Rows from block 10, named by matrix and row number. Rows with one number belong to one attention dimension. Each number is 128 + 32 x the weight over its row's rms, rounded and kept within 0 to 255. All counts start at 0. After the name is the row's rms in percent of the matrix's.
# v: attention value (model.decb.0.2.attn.v.weight, 128x128), inputs 0-127
# proj: attention output (model.decb.0.2.attn.proj.weight, 128x128, transposed), outputs 0-127
v.74 102 [106 101  88 119 127 116 126  66 107  93 103 179 161 136 117 186 165  98 179  94 143 174 123 209 121 159  93  68 129 143 120 141 163 128 152 111 152 107  90 153 107  81 176 105  72 135 129 139 121 119 131 131 159  94 150 148 192 104  94  95 147 177  78  99 169 149 144 125  75 107  76 164 127 127 139 203 118 115 129 178 197 108 175 102 142 137 110 141 160 109  88 115  92  88  89 116 168 156 127  75 151 115 122 153 123  84  56 121 162 160 126 135 138 131 142 160  83 174 149  98  98 151 104 119 120 184 115 112]
proj.74 097 [113 140 158  99 169 110 138 145 150 116 200 125 158 134  94 169  80 149  76 157  66  84 151 136 124 154 131 149 154 102 151 134 136 133  94  94 144 130 149  98 112 214 159  77 146 115 172 132 180 125 151 143  98 132 135 108 173  69 139 198  73 151 158  89 147 123 138 179 172 122 197 122 130 136 146 153  59 106 149 117  93 103 132  90 114 102 130  76 128 119 206 101 128  93 144 163 123  89 157 141 101 109 153 194 147 133 150 104 145  90 110 133 116 138 130  86  91 179 133 118 158 154 145 173 141  91 164 191]
v.75 091 [ 85 130 166  93 162 134 126 110 101 168 120 134 127 118 166 128 151 132 139 139 132 126 118 119 150 162  90 116 171 146 147 101 124 114 131 100 103 132 141 156 154 110 130 145 117 191 120 145 121 139 108  81  73 106  84 159 100 161 118 118  82 184  55  60  59 138 109 127 110 115 102 135 165 129 125 186 149  74 147 182 102 144 123 135 129 122 115  95 171 122 144 177 180 116 105 115 106 127 130 121 133 146  59 149 128 166 192 180 142 122  12 215 166 148 142 146 127 113  78 165 117 124 140 139  54 119 147 174]
proj.75 099 [137  35 181 167 105 170 134 132 136 207  43  90 144 153  83 119 106 113 139 119  92 159 163 131 107 123 104 145 100 126 156 144 143 117 132 172 145 101 176  83 132 122 120 142 166 146 143 169  87 156 101  99 159 172 224 149 117 165  92 134 177 162  88 147 108 143  86 121 108 134 133 161  74  96 127 107 135 168 197 133  94  53 157 129 164 111 110 146 168 141 134 144  90 125 162 116 107 162 103 130 124 109  87 168 109  90 162 190 163 114 134 137 138 129  93 104 112 165 107 104 160 160 132 121  97 136  98  86]
v.76 100 [145 160 164 102 103 139  57 139 116  61 130 104 144 153 147 158 186 152 161 140 101 100 120 104 109 132 126 129 150  98 141  90  96 154 151 119  96  97 125 150 127 129 165  77 105 120 124 132 109 140 127 137 132 166 129 120 147  95 152 172 142  78 123 175  79  79 145 127 156 167 128 155 145 194 172  84 123 128 182 171  74 143 101 185 133 159  92 114 154  69 190 195  76  92  85 135 137 100 130 122  88 145 127 105 162 125  82 116 151 103  35 102 108 153 154 171 101 156 197 119 139 111 119 154 187  89 103 135]
proj.76 096 [121 173 155 129  74 110 155  98 149 141  85 151 150 177 166 151 129 111 141 100  84  98 149 155 156 132  90 133  94 106 145  61 185  88 109 179 123 129 172 116 145 133 139 118 161 121 145 133  59  99 110 142 163 172 123 127 127 186  71 124 128  67  84 155  97 137 171  94 149 120 111 165 135 151  99 119  61 103 101 143 154  81 143  79 110  57 159 195 158 142 113 102  80 148 100 129  62 140 146 103 115 138  71 149 138 150 168 157 199 145 111  71 116  84 118 120 125 139 102 137 139 108  92  87  69 125 130 108]
v.77 096 [138  78  81 128 160 163 152  89 125 168 139  56  71 123 194  89 143 170 174 116 162  75 124  70 125 124 133 125 113 121 140 161 115 119 107 200 158  76 145  90 122 136 143 167 139 100 161 152  87 132 135 108 164 146 164 161 128  74 137 134 167 149 156 133 135 104 151 111 164 121 112 150 110 162 139 106  98 116 154 112 107 126 107 183 166  70 128 153 103 161  82 135 165  56 116 154 128 174 201 138 109 126  74 107 131 170 127 106 104 188 145 172 130 143 102  97 123  49  92  91  88 137 164 141 173 125 110 104]
proj.77 094 [168  95  91 115  75 170  79 161 124 138 170  82 145 135 131 133 181 131 132 119 189 123 151 170 158 125  72 142 134 147  80 153 145 124 119  42 106 139  79 120  90 158 157 174 127 117 135 144 162 126 140 113 117 135  89  66 126 111  79 176 108 159 139 183 133 103 106  80 148 112  75  59 125 152 115 155 119 148 167 112 166 154  57 104 104 145 123 113 169 137 156 146  87  89 119 151 102 102  85 140 117 109 148 160  86 127 134 108 155 105  85 140  67 150  92 143 102 163  60 124 167 141  93 156  79 172 100 171]
v.78 097 [167 137 172 138  95 134 196 151 113 163 125 126 127 115 130 124 118 125 105  84 123 119  82 112 165 151  94 110 190 133 141  69 117 101 109 158 158 186  83 149  92 121 109  82 128 153 114 168 153 138 179 131 130  73 143 113  86 168  76 158 156 138 156 107 202  77 121 140 129 148 153  65 170 147 144 113 199 138 147 169  69 136 154  90 106  82 157 150 191 164 141  71 158  92 127 149 127 104 157  81 129 101 107 147  89  93 144 183 147 136  76 149 137  57 118 100  93 120 136 112  83 128  97 109 139 168 107 100]
proj.78 096 [131  80 171 157 144 127 101 140 140 185  53 176 103 107 158 102 120 157 141 176 116 120 137 123 125  86 100 165 110 132 111 127 104 159 142 131  64 150 140 103 175 163 163 216 138 138 160 174 118 109  92 162 145 167 147 158 100 154 138 154 133 146 148 170 114 164 138 102 151 139 131 138 130  64  88 101 172  99 108  70 137  73  99  97 174 103 125 127 129 157  93 111 166 155 108  88  94  90  64 121 155  73 113 205 156 137 126 167 147 148 167 150 116 123 132 208 108 172  78 164 163  87 119 125  92 107 129 137]
v.79 103 [106 173 116 110 105 120 127 135 159 168  95 158 183 121 126 139 158 109 172 102 116  75 128 146 131 140 120 133  99 155  92 127 134  65  70 126 160 100  99 165 102 109 104 115 136 107 114 103 134 131 105 136  91 152 132 128 142 143 103  66 215 131 154 169 120  87 130 142 114 105 125 122 196 161 122  88 159 105 186 147 190 168 117 112 184 159 156 121 135 178 156 122 176 111  95 136 133  89  52 108 117  82 100 123 123 117  94 151 155 130 175 114  75 132  63 174 101  95 141 120 175 102 162  52 214 129 118 134]
proj.79 107 [ 74 112  71 113  95 156 130 131 131 130 201 124 106 134 136 139 136 200 123 141 127 161  89 146 120 180 124 103 212 123  89 104 111 150  64 116  67 141 151 170 141 197  93 178 110 122 159  92 167  68 165 128  92 137 107 104 109 106 131 121 126  95 196 126  75 143 130 119 102 112 159 118 118 109 113 167  77 145  46  83 123  83 114 118 121  82 136 107  90 135 158 143  92 125 197 136 124 110 131 147 152 114 174 106 123 177  95  87 149  90 104 132 128 147 121 152 168  83 103 112 140 117 153 157  97 133  84 178]
v.80 096 [133 176 134  79 151 130 153  94 179 134 148  86  72 127 120 115 142 122 106 145 136  62 109 122 155 157  41 135 151 145 113  84 172 110 153 123 134  91 114  84 139 131 142 185 102 116  98 135  59 182 160 123 132 146 152 118 104 183 127 158  78  78 149 164 104 114 153 139 135 148  99  84 109 183 162 100 152 123  99  72 185 134  90 180 107 139 119  68 139 153 149  82 117 149 160 157 121 108 138 152 113  65 113 182 104  53 149 201 128  98 179 112 123 124 115  97 125 130 163 148 148  89 176 135 149 149 152 108]
proj.80 109 [137  71 100 156 138 108 146 164 183 194  72  84 109 111 149 146 114 105  63  93 168 107 248 145 127  88  90 105 157  59 108 188 131 114 160 149 168 106 108  92 136 173 181 107 142 144 117 161 160 184 113 116 140  89 141 135 149 117 123 118 145 129 152 129 170 102 121 129 137 127 103  86 156 126  93 205 113 163 192 130 126 142 120 137 112 101  92 124  87 145 130  97 157 137 145 120 114  86 127 165 162 131 128  97 120 124  96 177 131 154 147 172 141 160 100 187 104  98  77 138 117 163  83 116 140  76 110 129]
v.81 105 [132 158  98  98 131 149 108 116  78  57 136 121 143  94 111  91 108 132 150 133 113 132 151 142 111 167 101 113 141 142 180 125  76 118 152  48 106 111 149 119  70 163 128 130 122 131  84 129 105 111 140  74 139 108  74 167 165  90 115 147 167 150  81 128 139 188 134 126 109 190 170 188 149 117 179 126  66 122 133 171 158 129  98 166  67 188 132 105 203  91 112  52 152 103 169 145 157 152 164  93 187 167 121 101  82 119 110 175 103 119 129 128 117 147 166 141 135 144  68 160 126 117 104 120 115 104 173 132]
proj.81 090 [106 172  97  67 120 163 143 160 112 177 138 128 164 133 175 132 171 176 135  97 187 131 146  67 120 175 151 155  91 102 161  99  83  93 148  81 172  80 129  67 109  79 170 191 111 127 147 136 126 106 126 166 135 132 190 180 131  81 109 155 147  86 142 101 105 145  84 109 136  78  99 120 134 133 133 126 187 136 155 137 146  82 178  65  72  82 133  82 135 126 142 135 139 171 141 129 127  90 154 207 111 117 151 113 128 165 129 111 144 146 144 142 119 169 104 136 179 142 160 138 100 164  96 164 166 128 177 143]
v.82 098 [140  96 153 128 191 128 148 153 147 153 102  92 116  77 129 132 108 143 198 158 131  84  52 117 144 128 146 136  85 184 135  89 130 125  93 129  96 180 127 119 138 150 170 124 209 212 149 118 157 119 130 129  88 133 154 101  99 131 160  77 155  46 130 133 125 131 162 174  69 115 228 126 163 142 116 138 132 164 104 162  77 121 146  72 107 125 108 131 107 156  98 123 169  99  97 162  78 133 109  62 141 127 116 134  94 151 161 120 148 136 114 129 149 105 118 150 140 110  50 135 128 100 118 141 175 151 107 110]
proj.82 082 [200 156 174 117 106 127  96 150 129 105 130 179 126 120 119 163 171 146 191 127 100 187 130 125 164 176 127 156 141 161 132 154  99 165 138 132  49 126  43 132 120 102 149 168 147 157 116 120  68 196 141 128  88 137 106 135 145  96 159 113 144  93 173 145 118 129 159  95 102  85 109 107 105 116 129 151 192 107  99 106 102 131 113 114 101 110 163 134 118 125  85  91 143 159 137 114 155 117 124 138  85 178 127 156 133 136  82 109 124 101 113  90 110 117 144  39 106  83 143 105 126 188  53 107  65 168 161 176]
v.83 095 [ 76 140 129 142  88 107  92 125 117 212  99 156 171 149 148 189 107 108 131 167 128 148  86 116 116 144  82 175 138  77 115  92 161 115 150 129 123 130 141 119 163 150  99 174 161 148  95  90 110 207 136 166 131 133  94 146 149 150  90  99 137 177  69  95 106 167 146 107 137 116 137 153 139 133 193 114 151 107 160 216 113 141 132 134  96 164 155  74 140 120 150 118 140 151  86 115 114 117 129 128 116 148  59 127  65 170 147 189 133 103 156 172 133  87  92 172 105 127 102 125 127 147  32  96 121 114  96 109]
proj.83 103 [127 105  73 131 114  92 146  87  89 136 111  67 134 129 155 132  84 122 125 103 137  77 176 131 174 110  98 122 128  89  79 170 114 104 149 103 142 109 168  92 117 136 157 128 139 107 191 178 118 165 146 113 171  83 220 104 170 146 151 147 163 139 182  99 152 112 157 128 140 123 126 100 134  79 154 184 141 176 160 111 115  89 158 160 102 119 121  78 134 141 187 141 143 107 163 124 204 127 146 141 167 114 166 173 142 101 131  89 108 181 160 197 146 178  73 138 169 196 106 116 127 163 112 133 137 136 156  97]
v.84 098 [154 172 137  88 161  88 128  93 164 132 155 169 148 119 119 167 144  74 150 106 111 154 104 109  88 141 150  82 145 145 117  30 100  78 125 148 100 104 125 111 187 194 111 131 158 112 164 130 134  76 145  95 157 102 107 123 118 149 126 131 131  66 121 112 101 186 153 130  35 204 120  86 112 114 117 156 129 115 133  84 138 142 156 122  80 133 101 198 153 148  89 123 165 184 123  98 141  97 178 147 151 146 112 122 138 166 117 118 136 119  53 140 141 156 148 177 170 101 135 161 115 132  85 118 178 110  76 120]
proj.84 098 [ 87 150 135 109  82 136 109 131 178  99  95 124  97 111 194 128 123 133 145 178 143 172 146 164 155  71 121 128 153 140 137  84 118 125 135 134 154  93 140  95 112  78 163 125 102 176  82 108 102 119 120 105 152 120 165 186 128 216 111  79 152 140  98  85 174  65 113 177 172 183 144 148  94  58 165  81 112 107  92 153  99 132 108 112 135 204 160 151 100 129 179 152  80 155 134 106 132 115 149 115 133 168 111 124 181 118 142 136 154 114 146 138 114  43 149  84 179 141 134 137 177 145 129 124  80  99 117 109]
v.85 103 [170 104  68 166 127 133 135  96 126 127 125 145  84 107 106 149 118 118 151 111 119 154 134  74 128 128 114 144  63 106 161 120 150 118 177 112 137 137 153 103 175 172  56  71 153 140 148 110 193 156 143  82 110 129 150  76 166 172 120 103 153 165 131 107  87 132 190 121  94 167 132 108 144 135 124 116 122 148 111 112 100 121 104 172  90 128  89 134 147 119 118 178 129 128  41 200 160 132 191 113 102 174  89  85 121 185 173 132  89 114 154 129 188 143 172 146 116  77  98  93  95  93 139 124  94 129  96 196]
proj.85 099 [118 189 132 137 110 107 130  77 187 144 188  88 131 119  90 182 169 142 144 175 158 158 133 116 104 115 148 170 156 140 101 191  73 145  99  82 175 137 132 122 167 128 127 188 131 125 152 181 131 175 148 164 124 107 121  73 120  33 151 124 159 102 129  88 144 144 140 100 131 115  88 114 102 104 144 162 173 137 175  74 125 117 103 136 121 120  95  46 122  96 120 122 134 119 171 163 154  99 141 112 175 109 126 136  96  78 122 107 121 166 125 126  65 231 138 122 144 151 151 148 132 105 109 108 173 102 162 126]
v.86 104 [107 114 103 130 158 143 103 144 143  82 161  88 158 107  96  99 134 132 171 142 130 123 127 134 183 100 132 158 112 157 129  85 184 132 147 147 101 142  78  66 106 120 142 133 112 123 128 186 187 110 121 147 134 145 134  87 120  89 121 139 131  76 141  92 128 143  99 133 146  87 151 161 136  94 141 133 102 132 115 205 135 144  30 195 121  68 107  30  81 137 139 154 137 100 213 161 126 116 203 141 112 155 149 140 170 132 119 136 131 118  97 102  65 139 172  85 135 142  81 146 109 156 153 141 184 103 104 138]
proj.86 095 [ 84 178 128 106 150 142 106 154 108 109 140  93  77 125 126  89 134 122 110 120 167 155 147 115 112  96  18 169 109 103  96 185  85 112 171  63 147  98 104 110 100 130 131 161 143 128  95 139 123 169  72 114 143 163 116 111 132  98 147 152 172  74 188 129 145 166 118 138 118 131 161 137 154 134 145 160 103 120 158 135 146 155 155  87  58 121  95  65 122 142 126  43 135 106  56 147 119 123 121 132 113 140  96 135  34 142  99 143  98 128 126  86 149 187  75 142 121  99 133  68 111 155 105 168 148 134 122 128]
v.87 082 [156 202 138  87 105  78 152 121 110 137 170 167 153  70 124 130 146 167 113 134 154  93 166  45 125 145 145 151 180 150  93 127 115  95 157  85  82  86  42 164 112 134 135 162 118 156 149 156 110 109 121  72  93 136 133 182  70 137 150 116 104 124  92 141 156 146 112 134 118 151 118 127  94 173 107 166 122  92 145 139 105 148 126 117 136 120 109 134 168 164 132 122 168 106 144 148 146 140 133 104 127 124 117 151 190 102 114 122 121 176 155  84  80 168 182  50  90 157 151 139  79 124  97 155  31 170 129 143]
proj.87 084 [ 54 119 140 126  87  85 118 165 105 190  67 147  92  91 114 126  82 155 143 124 165 152 104 136 123 136 140 133 186 162 135  70 140 141  77 120 146 155 146 149 140 118 133  70  77  83 145 152 128 129 135 126 120  79 124  87  92 171 126 123 115 104  87 173 151 136 150 114 105 152 150  68 132 137 119 144 157 159 100 145 173  89 129  92 136  91 109 172 123 133 169 143 117 153 136  95  79  92 166 125  86 144 103 118 108 170 155 160  69  87 123 135 104  26 154 181 119 166  63 143 189 168 135 116 156  84 161 122]
v.88 091 [ 73 150 161 155 173 138 141 113 126  43 122 157 117 124 110 118 107 144 152 135 176 148 179 154 125 138 151 146 107 143 191 132 118  72  73 104 107 101 191 118  63  93 141 166  80 111 123 102  97  89  39  86  84 119 150 133 128 156 164 111  80 102 173 112  99  99 180 140 178  89 101 155 121 196 125 129 144  92 112 120 169  97 120 135 122 105 143 144 144 129 145 108 132 155 210  99 154  38 118 101 110 124  91 122 131 187 184 155  88 138 131 127 141 103 138 126 130 144 131 158 126 158 115 175 162 148 129 127]
proj.88 082 [141 131 165 188 100 156 126  90 120 176 124 141 154 105  93 166 119 113 107 109 111 125  85 149 174 149 132 144 150 185 140 155  67 129 119 138 123 119  95 199 147  78 129 119 161 131 143  76 127  95 103 159  95 177   0 108 125 123 104 112 125 142 112  81 144 190 130 112 151 163  87 152 106 154 150  76 109 183 135 129 152 131 143 146 160 185 177 137 150 139  81 152 134  80  92 120 121 134 133 119 101 173 134  89  51 113 120  92 186  95 152 116 146 105 151  97  92  91 161 166  97 162  92 151 105 143 136 115]
v.89 097 [144 142  89  86  74 124  97 112 142 152 131 151 113 151 148 118 159 120 113 149 146  81 170  27  84 102 105 171 149 145 109 180 135 104  83 138 140 147 161  77 118 161 210 147 164 149 123 222 108 190 137 125 102 154  95 153  73 108 151 134 150 149 118 109 118 162 112 123 111  84 109 122 113 116 110 149 118 114 131 133 124 152 135 161 102 143  75  97 150 142  96 151 151 112 111 145 127  90 188 144 146 178 200 126 108 111  97 104 173 108 114 115 116 142  71 131 159 110 102 189  97 130 146 167  49 123 122  60]
proj.89 084 [193  70 103 123 169  98 131 192 100 107 109 103 153  43 147 125 131 102 135  92 147 126 144 118 126 107  94  84  87  61 120 156 139  99 148  45 131 160 131 124  60 137 104 107 104 117 126 173 154 146 106 149 166 118 198 126 128 152 123 118 167 104  98 135 146 106 192 143 162 116  67 106 152  90 162 145 134 117 100 101 116  92  63 136 160 131 119 129 137 123 182 119 157 177 189 105 138 155 132 117 167 109 115 117 124 114 128 160  93 117 114 123  89 207 143 131 136  96 114  90 179 162 182 120 190 156 140  93]
v.90 093 [106 124 130 104 196 107 149 121 142 132 140 145 165 129 136  90 147 103  70 120  88 150 165 115 159  98  56  92  93 133 159  98  86 153 127 121  95  94 144 155 124 100 136  98  93  68 116 105  93 130  80 116 182 138 103 155 119 149 149 130 139  64 131 141 113 158 150 163 138  86  99 144 127 112 150 148 135 101 131  88 163 100 103 121 119  81  86  73 152 159 134 164 143 132  95 120  96 174 200 149 143 191  57 162 118 155 135 119 122 153 113 141 135 151 195  93 148 125 109 165 131 196 128 224 140  98 195 181]
proj.90 092 [ 84 183 149 113 141  87  88 176 208 126  89 103 128 175 114  82 110 150 136  94 109 162 181 110 134 147 167 161 128 124 145 162 151 111 172  88 179 114 144  85  96 120 148 166 121 155 137 134 117 156 132 143 136 108 134 148 164 110  36  72 125  40 143 118  83 157 106  98 144  99 110 152  73 116 220 160 149 151 161 137  76  96 109 155 150 150 101 123 152 153  78 126  94 129 182 136 159 111 135 171 117  71 126 161 136 142 106 195 147  86 169 155 145 165 116 135 107 135 133 100 134 144 116 114 136  86 111 148]
v.91 103 [145  90 108 161 121 116  75 116 101 108 136 113 117 143 134 206  67  68  97  96  82 121 101 181 119 160  96 139 154 122 169 185 197  98  92  85 150 107 137 108 146 122 107  87 109 155 125 131 139 179 119 243 203 112 121 118 110 100 147 121 126 164 167 134 117 141  75 180 106 141  74 148 127 101  88 110 124 128 139 132 153 160 143 121 157 102 159  61 160 121 101 142 117 156 181 117  83  92  94  78 148 103 184 119 172 168 109 121 142 135 125 145 144 125 123 156 130 157 163  89  85 120 149 151 135 120  87 168]
proj.91 101 [113  94 153 165 184 125 159  67  91 178 112  98 111 124  98 120 142 118 138 121 105  45 178 166 150 100  54 110 148 105  97 165  84 139 102 110 164 114  76  84  91 135 103 148 145 121 152 173  84  81  86 187 168 163 121 158 154 144 118 136 140 167 156 164 160 146 130 169  86 119 115  64 152  90 119 101 131 120 122 165  97  92 140 152 102 127 111  53  87 151 132 117 134 149 105 137 190 173 139 122 126  56 122 172 100 116 155 138 118 119 149 146 122 134 113 139 141 135 126 106 115  74 148 177 180 152 109  51]
v.92 098 [ 82 152 161 211  91 164 107 134 122 165  88  96 129 118 144 123 115 112  94 113 141 132 115 104 183 132 140 133 109 169 120 116 104  79 116 117 152  98 131  93  95  92  87 120  59 141 106 120 145  99 137 152 207 141 161  99 135 119 172 101 200  66  65 179  71 171 148 148 123 112 151 119 109 152 147 109 163 159 137 161 125 143  71 174 176 134 147 202  81 103 137 127 166 130 114 177 137 155 112 109 120 131 131 108 137  57 167 122 117 179  96 192  91 121 157  66  91 111  98 120 138 131 152 115  90 147 134 134]
proj.92 101 [174 108 167 110 108 146  86 139 161 149 108 151 123 159 179 117  95 126 101 129 115 160 130 102  99 155 156 159 129 195 122 112  99 147 148 144  61 110 125  94 183 164 144 186 167 105 120 126 107 151 143 176 136 136 120 109  94 180  83 101 123 146  87 197 145 127  94  92 131 148  68 137 168 135  87 112 100  89 156 198 173 158 107 105 105 112 133 184  79 121 101 146 151 145 136 104 130 155 133 136 104 111  71 172 123 126 199 103 185 118 147 122 151  40 135 139 185 133 155 121 106 171  94  59 141  91 154 123]
v.93 097 [151 111 165 151 107 141 106 145 178 102 142 113 104 145 130 114 125 110 109 155  45 208  97 186 128 181 129 123 137 112 178 202 151 123 216 126 153 169 153  98  92 149 108 178  81 144 106 134 100  87 110 107 135 127 106  74 143 127 111 173  65 143 125  88 150  84  89 117  92 127 132 141 151 111 152 162  66 111  79  83 123 122  69 118 181  98 146 108 146 140 188 133 130 158 140 206  89 122  75 137 146  93 115 145 161 145 137 128  70  98 102 137 167 121 136 144  88 126 116  97 142 153 132 103 165 157 110 141]
proj.93 096 [110 129 199 163 195 195 186 169 108 178  59 197 107 165 105 124 152 139 149 104 107 125 158  99  88 107 130 148  95 155 140  68 178 149 137 154 103 101 139 107 108 173  98 166 110 155 164 113 144 137 123 124 127 118 140 115 113 148 137 189 139 137  51 121 143 157 104 118 107  73 141 135 179 111 125 122 153 102 156  81 153 113 152 129 136 105 126 162 142 151 100  91  48 119 114 129 104  84 130  58 176  92 139 115 160 108 147 130 167 123 142  92 136 109  98 162 191  77 117  99 144 119  88 171 115  68 114 135]
v.94 087 [128  87 113 156 101 122 142 169 155 124  87 132 132 143 119 137 166 172 188 127 186  53 150 112 102  93  85 166 145 115 115 187 136  95 123  56 103 132 135 104 197 142 120  82 139 154 129 148 121 169 123  88 119 148 131  72 131 140 112 182 128 125 124  82  89 126 162 122 159 145 146 114 103 133 119 146  74 179  96 115 179  76 161  78 167 157  83  95 127 147  57 120 115  89 169 133 148  83 130 124  96 189 149 110 137 142  73 118 152 157  86  87 127 122 173 117 164 102 105 198  99 116 117 155 166 137 191 124]
proj.94 085 [163  99 135 125 132 206 161 127  74  92  79 181 145  85 139 141  83 131 138  91 150 166 154 145 140  89 126 115 113  63  83 190 119 110  59 130 131 153  96  99 157 146 151 127  78 141 109 129 137 180 130 120 151  96 120 182 127 118 142 157 135 100  95 130 171  95 155  73 152 118 147 136 145 159 198 106 136 113 135 100 102   9 168 101 155 120 106 105  82 115 134 125 170 116  81 106 106 112  71  84 133 120 137 139  81 113 125 140 143 141 139 148  77 176  95 119 150  90 158 141 116  81 186 156 118 113 164 145]
v.95 087 [166  93 114 128 183 136 146 123  78  93 130 137 132 136 123 115 152 116 133 123 137 128 123 126 135 146 182 116 186 177 119 172 168  83  98 209 139 121  84 127 145 108 139 124 189  96  77 110 130 113 145 155 180  81 183 192 132 121  78 119 116 150 153 101 119 133 130 146  96 169 122  98 104 153  49 152 140 146 132  77 106  98 205 154 101 155 142  93  90 138 170 121  86 109 145  99 105 165  76 130 105 127 111  64 116  75  98 211 164 195 124 143  93 121 115 101 192 111 122  94 107 124 133 107 108 141 143 148]
proj.95 091 [220  76 144 170 144 103 146 105  84 103 112 110 125 158 126 146 134 151 141 195 110  88 141  77  89 103 143  87 151 147 128 169 138 121 133 138 122 121 149  53 126 107 143 126 124 121 158 137 142 149 138 144 165 167 113 109 110 113 136 128 135  99 163 131  89 118 152  77 154  99 119 153 120 166 131 125 152  85 163 115 150 128 114  64  77  75 109 112 110  79 126 132 210 181 171 128 171 176  96 153 102  70  72 119 131 148  98 150 141 106 166 152 184 190 182 155  96 142 118 102 168 191 200 123 151 132 104 108]
v.96 095 [122 107  80 186 176 135 205 145 116 146 135 150 154 138 135 107  52  94 148  83 145 139  83  78 124 114 112  72 127 135 143 144 128  77 103 173 154 132 163 112  98  98 103 144 125 104 167 150  83 185 161  70  79 130 104 134 144 145 121 126 143 155  86 125  89 142 131 142  71 173 123 128 116 183  99 138 159 122 130 241 130 154 164 136 131  97 116  55 127 113 172 140 141 119 124 149 119 137 173 146 159 147 166 136  97 116 142  93 110 116 130 110 178 101  87 170 192 112 106 107 154 136 111 157  69  90 101  81]
proj.96 084 [172 220 119 131  99  91 100 140  89 139 124  94 139 147  85  81 134 186  77 198  44 126  83 139 151 167 122 133 136 116 115 154 142 168 135 171 107 140 115  80 174  92 161 157 125 147  85 117 113 153 105 157  76 166 213 117 148 120 111 102 128 132 119 118  94 156 119 180  90 156 152 146 143  96 155  69 110 161 120  97 190 105 113 113 100 142 128 172  97 155  84 101  97 101 142 122 152 149 104 143 122 132 104 119 210 163 135 131  86 207 100 141 159 100 126 118 149 135 147  86 146 163 133 105 151 143 116 133]
v.97 103 [ 71 138 148 170 101 118  93 114 149 109 125 174 146 146 148 120 135 194 112 162 121 197 126 118 110 121 138 109 116 148 182  92 143  77 134  86 135 105 214 138  54 105 103 106  78 115 100 135 142 130 102 156  65 134 149 195 140 129 105 121 107 181 112  97 131 151 142 119 135 100 136 181  93 147 154 110  88 102  90  99 148  84  78 118 167 101 166 156 161 104 133 166 139 153 147 130  77 137 194  75 112  98 146 179 117 179 141 192 161 120 188 104 147  97 153 135  98 107 109 157 111 150  76 156  94 108 157  91]
proj.97 092 [ 40 166 188 144 118 163 130 143 120 113 115 112 130 145 149 131 125 134 114 130 176 117 127 120  91 118 122  94 122  82 147 149 119 135 127 152 117  77 138 130 110 152 158 175 200 120 122 107  91 148 133 123  71 128 139 165 101 147  14 111 176 157 110 164  96 118 111 134 186 110  93 150  84  98 186 158 116 122 106  63 121 148  82  89 148  86 144 122  96 116  92 153  92 143 149 115 165 131  95 139 112 169 158 101 112 154 172 104 148 131  87  96 141 138 121 127 106 150 163 154 118 129 218 142  89 123 214  65]
v.98 100 [115  57  87  85  69  99 117 113 121 109 107 171 132 138 135 119 105 144 179 141 156  86 130 127 118 108 112 136 143 134 113 140 126 153 153  87 125 139 148 172 135 201 171  75 116 166 143 152 127 175 133 141 107 135 200 205 135 136  93  58 115 199 125 112 130 171 117 152 106 155 145 103 137 111 102 100 160 140 140 140 180  82 149 157  78 196 123  49 120 125 114 137 140 101 113  95 143  93 163 125 147  68 131 130 130  83  76 125 147 137 185 163 146 203 101 126 119 130  66 109 113 130 101 103 148  94 187 131]
proj.98 098 [152 175 159 164 120 167 143 167 102 117 136 141 152 131  81 184 122 144 178 175 150 142 133 145 108 116  86 160 223 170 177  79 108 186 156 157 141 134  95 114 148 161 152 157 131 118 150 136 126 148 159 158 159 179 141 157 138 179 123 129 103 189 104 151 159 176 169 157 117 101 193  77 101 233  83 163 118 114 138 165 153 102 141 116 145 152 148 173 118 107 141 137 114 167 131 113 123 104 103 158 134 130 194 127 144 158 104 136 104 131  92 156 133 100  60 102 139 140 121 137 183 102 181 131 170 123 116 163]
v.99 099 [ 83 117 101 131 123 145 126 171 155  81 129 165 109  83  70 120 114 109 188 107 134 147 134 100 137 107 140 138 102 145 151 172 141 151 149  94 115 138 109  92 132 142 100  88 133 201 109 146 117  83 120 129 152  85 118 175 181 125  78 168 144  59 132 120 162 137 126 119  71 136 142  76 150 105 135 147 139 139 104  75  69 120  94 101  93 119 128  89 141 126 159 114 140 106 162 130 127 122 102 102 152 143 108 143 185 128 255 122 134 123 182 126 114 147 132 127 161 137  54  96 133 115 127 134  85 150 215 171]
proj.99 087 [ 97 102  57 126 155  87 113 120 146 162 120 165 112 120 173 152 101  93 164 143 126 185 139 137 115 190  59 158 120 138 158 113 153  54  88  46 207 124 130 127 125 121 115 179 150  97 144 161 151 119  81 121 162 168 136 100 148 177 173  75 134 119 146 110 127 179 163 140 138 135 170 113  68 101 121 161 128 121 150 114 119 148 175  95  95 109 157 143 190 114 117 107  78 123 159 140 145 163 139  86  91 109 139 104 103 112 164  99 110 199  90 165 161 126 117 125 139 107 138 188 133 134 151 163 190 153  93 130]
v.100 101 [146 118  88  76 110 137 114  74  92 147 197 120 102 129 157  59 160 137 138 125 104 133 125 181 156 163 155  90 165 159 101 131 110 121 104  78 104 181 159 106 152 157 118 141 108  95 131 114  87 129 160 146 147 105 127 138  78 136 138 161 181  86  91 162 186 142 155 130 161 137 118  79 204 162  94  95 149 149  84 108 113 140 142 156 141 118 125  90 105 128  78 128 181 172 139 129 134 106 132  82 131 118 114 120  56  70 219 140 145 136 166 141 161 160 169  75 120 135 145 115 126  95 125  54  65 141 145 120]
proj.100 103 [112 115 127 134  47 138  96 106 139 156 157 174 169 115  92  73 122 159 116 127 156 139 188 117 128 124 108 116 124  60 121 100 141 149 124 175  77 179 127 132 110 138  82 140 140  94 112 130 113  95 122  84 110 144 163 129 172 140 133 122 159 174 120  91  39 137 166  64 114 143 186 150 115 195 106 124 111 165 160 123 115  94 143 128 104 135 178 126 145 113 131 133 153  79 148 154 222  99  61  69 176 124  81 149 120 106 147 140 117 132 169 171 162 106 139 118 126 109 109 132 216  85 118 156 156 150 120 126]